config.yaml
width: 192
pooling: "mean"
beta1: 0.9
weight_decay: 0.3
Rows from block 3, named by matrix and row number. Rows with one number belong to one neuron. Each number is 500 + 40 x the weight over its row's rms, rounded and kept within 0 to 999. All counts start at 0. Numbers have three digits each. After the name is the row's rms in percent of the matrix's.
# fc1: MLP up (model.blocks.3.mlp.fc1.weight, 1152x192), inputs 0-95
# fc2: MLP down (model.blocks.3.mlp.fc2.weight, 192x1152, transposed), outputs 0-95
fc1.837 033:516509499501493507580502394512390504519495452500483497501495629500494515498500490513487505489507500582501524516460396489506503498502501497497498492477503519561527509572515498505492491511506504504512502591501511499502519478495544499508541515489502489497493489518559495449501493506370731494
fc2.837 045:480499562512479487413515551504601503529482510500505518335500471505500518508500456450501498487452480500535485461674465488498488480499490498472504517508450502436475464391490503531521504504500497525497496317509454521505491476415532515500476503522499491499539501518504488527523547446530367506
fc1.838 036:503496534494475505500503505513474502502516447512495509526497509497498501502501506509526500519510511518501504487429529499505522498510505503476491520461491487510473487454520500511504505507493493494495485500514612498504500508545543505408513506475488527503519501514493509507494500467498635426
fc2.838 055:499512468486519483426503461491499500500507506485497494433498463499495529518500462484490504493513494511503495479488509474522484486479505487551499500536613503539500514526489507492521503482525514497494501518499431499504486468165446501538519496504509495504491532502492493523520448496463439591
fc1.839 031:486492502492491489470499481508472503590444498492477500515471562491502499521499493510499489514500516592533594512588297491501449504499500473424486492491511528505507515524471478492512593505502508481534515484526489502494500491499598520487533502498508532516504500521544501478507505532517367470
fc2.839 052:503503502504490515549496445523498484454524435504500512468473404524497512492515495500503493483500555456498430496496597501469489486489477530512520481491498513603491488466504506509500482508506503491496503520506582544497507460384591494528495467496494467488526539514525507502469503486512456518
fc1.840 333:494505455497500551504437500505487503507468498503580499491499502685500486508500530492502502485500490517500507499507488502500499512437522430497493493501492540504512497523500510547500504502514501580530499452501394482602500493497514500534507427490502500342500503471499466505579495510502512498
fc2.840 377:491502646499495564501501500554498502489500504495500500500502500500499526552508499500384499501500507498486439390505506428483501501500523498448450496573500501510419419500501532376514493599498523497500500488568486499460497574500529500422484532499498502524507501499495498468376530501529446598
fc1.841 028:492532498489497503563494503509589487506531478482506503391500503495493545498500497503501509464494500503499540566487552499487486554484498503501437478493494535607499513509569540504496475500503509518518491355484500498498480493538168508593493494481510558499478488528557465482465473529312562492
fc2.841 049:510502490499487517505499510479488499539490528507508506533500500508503516497510500499478492490491500538520477408616343492483529500508507493516548504497488500416490503437500501541508501492487495485493487620507438494498505531491521521511452489494494501501524471483480628509521517495811347495
fc1.842 033:515506507491491520532506335513384504513484454505465491501491504502496491485485506472497505531524564552479523504494489503498474492510500507500501507466504507496498494549511630512500531496489499499518495470518582498505539466514451491526503507495491506497520498437539487497480490549450489433
fc2.842 048:482504505501503469472516721495527505474498515496496503430506480516499505540481465469500500493478480501532543432461445493514500475498490494491482493565537497511493481357462507530521428498522508498505518493472464489511499512497705518487528490500500487509502515579494505515548493449430500495
fc1.843 055:484508486510511510491506506472479515476520509507505491509503493502501503484498496501495507499500484474463502503496492506498516498489494507531501499514498504511507512526472495502496504500500504497501503532488400500491504484493478505552515496516495457501503501478490490491499535499511492519
fc2.843 071:531495509494487505502487594504501496488501485505496499513512498497500475501498526499495497498502447492489538506513499511488520520515500509459521491498486502445491501407504469505497489531487491491493489421501610477495512519554540491452497534499509525519505469482497515489485492493456537459
fc1.844 040:428494523504514504501488510495590506568491627501515499488545487501512500500496495500519481493488387479499494466500655497515522540504499506489508510505490490411480502477471408498505477492508506499500530365493512501500455506539638488471497506512493496500497506483461505498500496453606514557
fc2.844 061:662489443492508501522490506503534506450506477494492500568481511478482489465517547530535499518522534490492484510482438486501493460500512467444511484479499535721490523527500580491510582505488495496496452773496497516499531496485372490512470527501509495540491497495498499497481484494490492493
fc1.845 034:489524438495459480504496491506546499468566501499510502463508503503486530488508499497502508472495501516499519480150484501510546503491499500497445469500485511507504526498569537445507476499489512522507498560470538496507532535504612501497589506492505508498500508582490501497481483487383607499
fc2.845 058:490511554485496523494511499499459500541455555496493498462501504496503507514509489492490484505496466653461481468793455517513505494501508487507526496486485500521496500459505477505492565497502494511496463536527470503487481494500386470501404484508508525508493460436478460512512511480713465526
fc1.846 029:487535478542479498499501666491768501464537524486527502376503507499496521506513486507502493491490462467494503493518479498504571494491498494468480470519502508533494450461525532492500524505491500523486526532480506491489534514517553504499506500500530513507499488527485507506501515482473492494
fc2.846 062:497493517472499510504492347500222506500474445509500489581492530493500494434501512500487503515502502542472457507488531522507499513510508502519497509473483505384505521584524489495488506496494502508521491514500482499479490502407472497496498491503504498496484479502499472498503489497578645529
fc1.847 028:432494506491546527501519445487381503485534494549516519534498490499496480479497497510503515499511489500392470503478680505530532501487483514512459503524507505524503501426477530504496499487511503499501490541497461501522489476546465465499544506519468403498472499461477496505498513454466491494
fc2.847 044:603478476491490497506487649496646505448494525489505484502493520491523485526488507475500500505470418480552596463485414467504503502501503507484586431489518512412489513500488482500504503533498469489467498424512516481494497497551529585510439523491532540536497491499479529504501478458478612506
fc1.848 027:471520498498490509482499471506510501502500477489527498451522492500501516540500502486505496491491495425393500498497559501499535503472503498552505499500503496510453495401495527512501586511498503530501478568497522503506534500355379463515488508512541440498475510488465465500438504486392493506
fc2.848 060:504512500498499497572496584493485501550494561487508502521501561490501497470497521503509498507496465498502560492514419491538498492510512485490503505503474496506503519597497462510506464517488499501501465497472430501506505530814499518500475510498508548506485485495503487517514522484540505495
fc1.849 040:518497515498492506449497450517504502513523449503497510508498506502501495498505500488517485494502480507504488505504508487527545506498504498454500495504503497471480474477523512498525501478499497497499499498510489489506504516681519500453505502495509493500502494417507522468501448510476444459
fc2.849 051:496497469512507466508507535483463506494481538494511500490477512501488523529502502507487500508489594535494537489494509504499478472494501493507495498495501519599524484548487508517496510483516511490519492514500485518491481475265501494546453489501494508487471497728493493499505504495519517563
fc1.850 050:501490504460498501525502437505376496543483480507472497591484530503507495513493501497504499498509499519492497504447549498509464500501501507502509507474515497512503502537493501509491493507504492501507501485516540499499494487492535503487559507493485511500516505499528501503498504512498521487
fc2.850 052:491505499533500487348509518521561501494501528446516502302525470507504509505501468499503497479489462495555521459563445466498476434498495490494481470552509496526472463415479530508533480490519499505496505466501472499516466472527500504505501502497513474493496567478475489507514494464438411490
fc1.851 020:596470490533609505488509501507489512467545449529495543580476478502493465502493505520502471499517503556514316501492546504593613481510503497502549526495501477480500459469487459488497665490498492493480490622520500500510519589587435503465514489495487509492501503432473571514535493526516499463
fc2.851 032:479501499529498499352501495500440502501461528496502447455509500500505509606477481507488530503497520512505580538444581497501462519476496504518515507493584511492537485553500445476511516472517482507499551503524492481525464502485492518473540533501481511497466513587448425501531441499533502503
fc1.852 038:504511485472496501512505558503494495487509540480492494477496499499502513474500511501498498480501497449512513508521482503477491497514509502499523496493499506513497490531510477503491511501500496500489501687503600485493505502499472527520440496491531502501506495538526445507499525490452148509
fc2.852 051:501489540524504476507509431483357500507495493514501497502509497496500474519507465490482501493502497523517456525499509529503513501499502492503453600509508486362501487483494512496511502490515509505501505297498358513510463505452541491544590505507499475511495512466475538510508488548601586489
fc1.853 028:587530496509492510579493445514483491490488406497505491431493485506494540498506497481478499486495544515446485567454358512492532477446501510521485483519508523566505495500561677499501625502490502534495488422498475493466564508376557494537518505499551470495499482487556494470499444540360495480
fc2.853 067:451513569495482493522508539489407496585479515507501505482515510500504529468495511475486503502471475502468520457530522524500499503507496501503494522505476491437507498443496405517505472501499495510505501641496476500498482503736454504493494485510489516500500457554485444506518558485506498509
fc1.854 023:534467498453462528441513439502507508459523511523477509510490467507496486491494521491522502537513485496509488465481659497506492496505501474541576489462506484498480501570477478517496344491492538501503498420506569501500515523495417504461527487489452651495526502472516459495493509458501533488
fc2.854 041:462505498498518492490501575497483510423499514481492490494512501500500499579493471541497499491516484489519485488493435499519490452498501497544442505545550489509498499435505485500505548495517516491495496500502515462517494515438514518477513502495523473508477550457497459506545432502491442495
fc1.855 025:550489499499491499467508500519528502485544503497498528517496433493502469475485507515566508503508425467550403556513654496500501464498500505509565496493484486619491506535482516497493372526502505472509496317511457513509428571581416537507462487479475587498472539492520519492496537481392448459
fc2.855 048:492499483562499462483500503500423472474508527493509451522500518507502519565502489533484482490500520500499503501514460479468466500470512496566480509502538464353509499554523490495515487497493507507481531511524478474493503554440658491477488508498505495509493508494516487455510451587706545489
fc1.856 032:591503512522527502644514504514471489497502499498480502531492459499501491496499496496479498491524507507507407508481481497457506486501500569512494505518453501495509491508543500493500514482495503485485499212506466506492516526524495497625370498506508485495500487459570511485501497582480343474
fc2.856 047:516492497522499484427499506484516502637519492508508483487519573496482522505492500494493506497473579522491575552552557499503495535492476496484447505522505494470554498470498505499477463491497497484498566602501488461505492514518751488375490497506449511498515504587495493495520470537486540498
fc1.857 019:470508462476494503395512563471627502500427628478491494533504389507503506526499503497498523526501463470507542483542489499417467498499502492484595526500487501424497500534429455510517507501496500483495521508500538499494531463468496498504491494523481548503545514505453478501522494540672468540
fc2.857 032:497486537500504513512498485517458490473523410500451502496498502519496447437509499516516488490546463498500417525449536524501503505527496510479452475507515511593499495580511486468494457504493493494532488507476555528514496456509507441508546500500500480505501497405571514485466665520221433467
fc1.858 037:567487509524546489496497569500594498493513505499501498518500491496503497511500495500500466500493497465552476493566395494496519495504498514491500514532457493473510459487494476496504545494500504487476507481502350498484498505529522509490368499506507487503499506492481541500508517520569187500
fc2.858 051:496499478507502498496472478500464498473497443522509496533499529494501503497503524521497502510507578498424521573487713511501502571494502508480492496473492498472537527648511482476469496489499496510506549553508594506495503506324495489469504502506470502494508500509522486476478465561530727524
fc1.859 250:503506497511504700502500479498478502568364506486550499521349475571507513466501541507430561631501518499515516476488528499488500502500510507502505499458505498553501491487507487478503500490483547496488607484524502500497493499503501490532492505499502500524478466547522460461482497506461498464
fc2.859 206:487506502499500500507499560502497499501473498506500493519500496500506512590500497502486502500500499491501502498504498553503504439501475504477477501499495501499506463498532523503481513499523496484500486499498485501499500497481496490501501501507502502574521476493501470510500499475500492527
fc1.860 022:528497498461513550493524455495483492506520498537512497496471569500495490473497491486499491496498493488488496551509500506496505495485482510585486508545520529500513498611484659504513449498504499489523492371495360502512496466498422479535636494523490431496472481365547449470508506468471458430
fc2.860 042:483500500500497476515497560491552513493520514510517511500491500479494498505488508496502492494478508484502564378525410500493516503504485501484553488489478501481511498407486438550478503514511499490498516535531608443479490517764647536465471507498505543522499490541483529486508534458344548489
fc1.861 033:495513513501513503530486524485377503483502502511508515531536463505497506475499502522498531506491492494500507418347486495480568504499493504514533502501477504561491501487481394480513505472501504501501495528483489495502516463633789503471504506517489448494497498492492505499505499496489461499
fc2.861 049:507505494454495524503500547509598499501488488501469483473496522501497503480507489490521474508506457457521501512504454500541478489496519490465516487492524501311490514510514508508501508509490489506453500500489505496498498500263203478517462508498498558554517490507515492516509495482592496490
fc1.862 030:502497496491495526496505503504531501477554500534505523516519507502479504493501513538540496487500559493466486443335480480522515484497496503537471497500486516559512506529481521500507443468495528501513498515491500501544540501470779501508707503495478505500491480519505508491490518432416566488
fc2.862 048:495497553502505486590498493496483505644497549491505500450481531494513503520502470503499482499516428539483500491677464484513493498500513499516568458506521502464504507482486505505508644518514493505481471465517498500481475483509330499508361506500532504563487480438492431506521506487595539503
fc1.863 033:516516475496482502497501484515531497364584490498516510455504496506485517487509492475493513472495511497489488528339460494495599486478493531516481461526467521627505484482529537481505509494486508513502486508491460496502526582548528499538561498491512488492498487503514502492503487511302548452
fc2.863 053:424513513494498513509513520471418502574454554511507490490503506492500519506499488500468481506484478588468573454611481500515474524508511494515470500494484481288508498445510412514509501498484494479488495477522469459479467544518459499519359498507492558522481438508488417499519542502698502502
fc1.864 027:624509500507505510562505516487600501461562520511500510538501511499500498490507495505523497492508442436554386558439400493504564477498497528495477500550447503504522484503509530484500528504503500482481504552495368494469531499540346519606612502532505501503500491475488497506506484538500377461
fc2.864 043:425502503525502518453500466489476511463486453490501484474506470495521499531482495492493490501501524560455556481593523522507506532513499503493562490473490494390500503498497502484490480497498494502520517506568578499470457501473583505442460516499508539504503465506491499484506547518452710542
fc1.865 026:492507465498511499546506469497532498518508522496505499481511489504504514494504504499491523481495500520446513514523568489491506503459500491544501491509490524505492499450517541506501535497516502506510494553482445500517507491565201467590509499507529491493490476486529487471493469423510723536
fc2.865 041:522507498503491505623498571490458499506500544486504499503494579509496500499504515495500483491482444511502563499513375489503509507540499498491501496485431501488514514507500504531464502514487473468500494268495474493497499493768677489483439509500499515501507491533481500488496584483477390463
fc1.866 030:521494497545490475476493526527527499485504487497505494549512480502487514546504502495493487494492517527415439460478473501521511499509504504500492502503510500456505490380544480461509641496482502527507487500513518487505549521516618488453504506494504480498499516527481553498504465563498696538
fc2.866 044:494514497495511504499508496510457500656495530505483501498521630503499521433510515496494510493484556505482513528486665506493498513491516499495441496497503518685517505663525489498481512481505498525502498557497443504501495491519436439518446485501469497483491490553495407505492518492531409524
fc1.867 033:467522509384513552602501428492367465502531513517479496507493532503498503486494497473510511506510468493495513511471612512498491496501497535498494494504494499542498482662515512504488443507503504495503512384488525491490504435530538527517519495484491508497512500477565481455493484452410537452
fc2.867 051:517494500519482482386512507489606529511498501480533529412506427494500502503492480497488490489486507593575538415552375462506524485510501466483508494501503498498445471274460535525532500486501504475495499507496494486507448497520593500444506515500510486511520501499374548519524464496522491503
fc1.868 030:499497500503485509480516466495510497434516501523524492467486509499499501496497505488478504503500509494470521508493446496511473498512497508503475528508494504486516499539536660482509553443500493493503460503507497502502581482543377445559594507508501486500490487487524483512491496506488417445
fc2.868 038:437500516506520490533525523491501524586456492490487514505501473504504489532466487440489479501495501521539566451500498538515501498509460493474538473496496526483524490351466370510507484489521507499512507540513496478482495501694655555503438495493488525507501477517522500506505576475425529536
fc1.869 035:503490481509547519550518487474464502479504514513496493513500495501508488495493504506495512498523484473444501508479549500494491498497496514564529508496498503504511534510488500524482424498509489494495497455498490507491500478487278496634525497522486505497503498451500407500509516493495510518
fc2.869 055:502488500505492483360499582484556494491500520472494497492519506493505477521484496512500497495491458492534517440536399482508511485510480494472531498523517507478485483340497493510525473506513488471487507522504507462513483522609705527466514535494511507520514499449492601494519480494452521449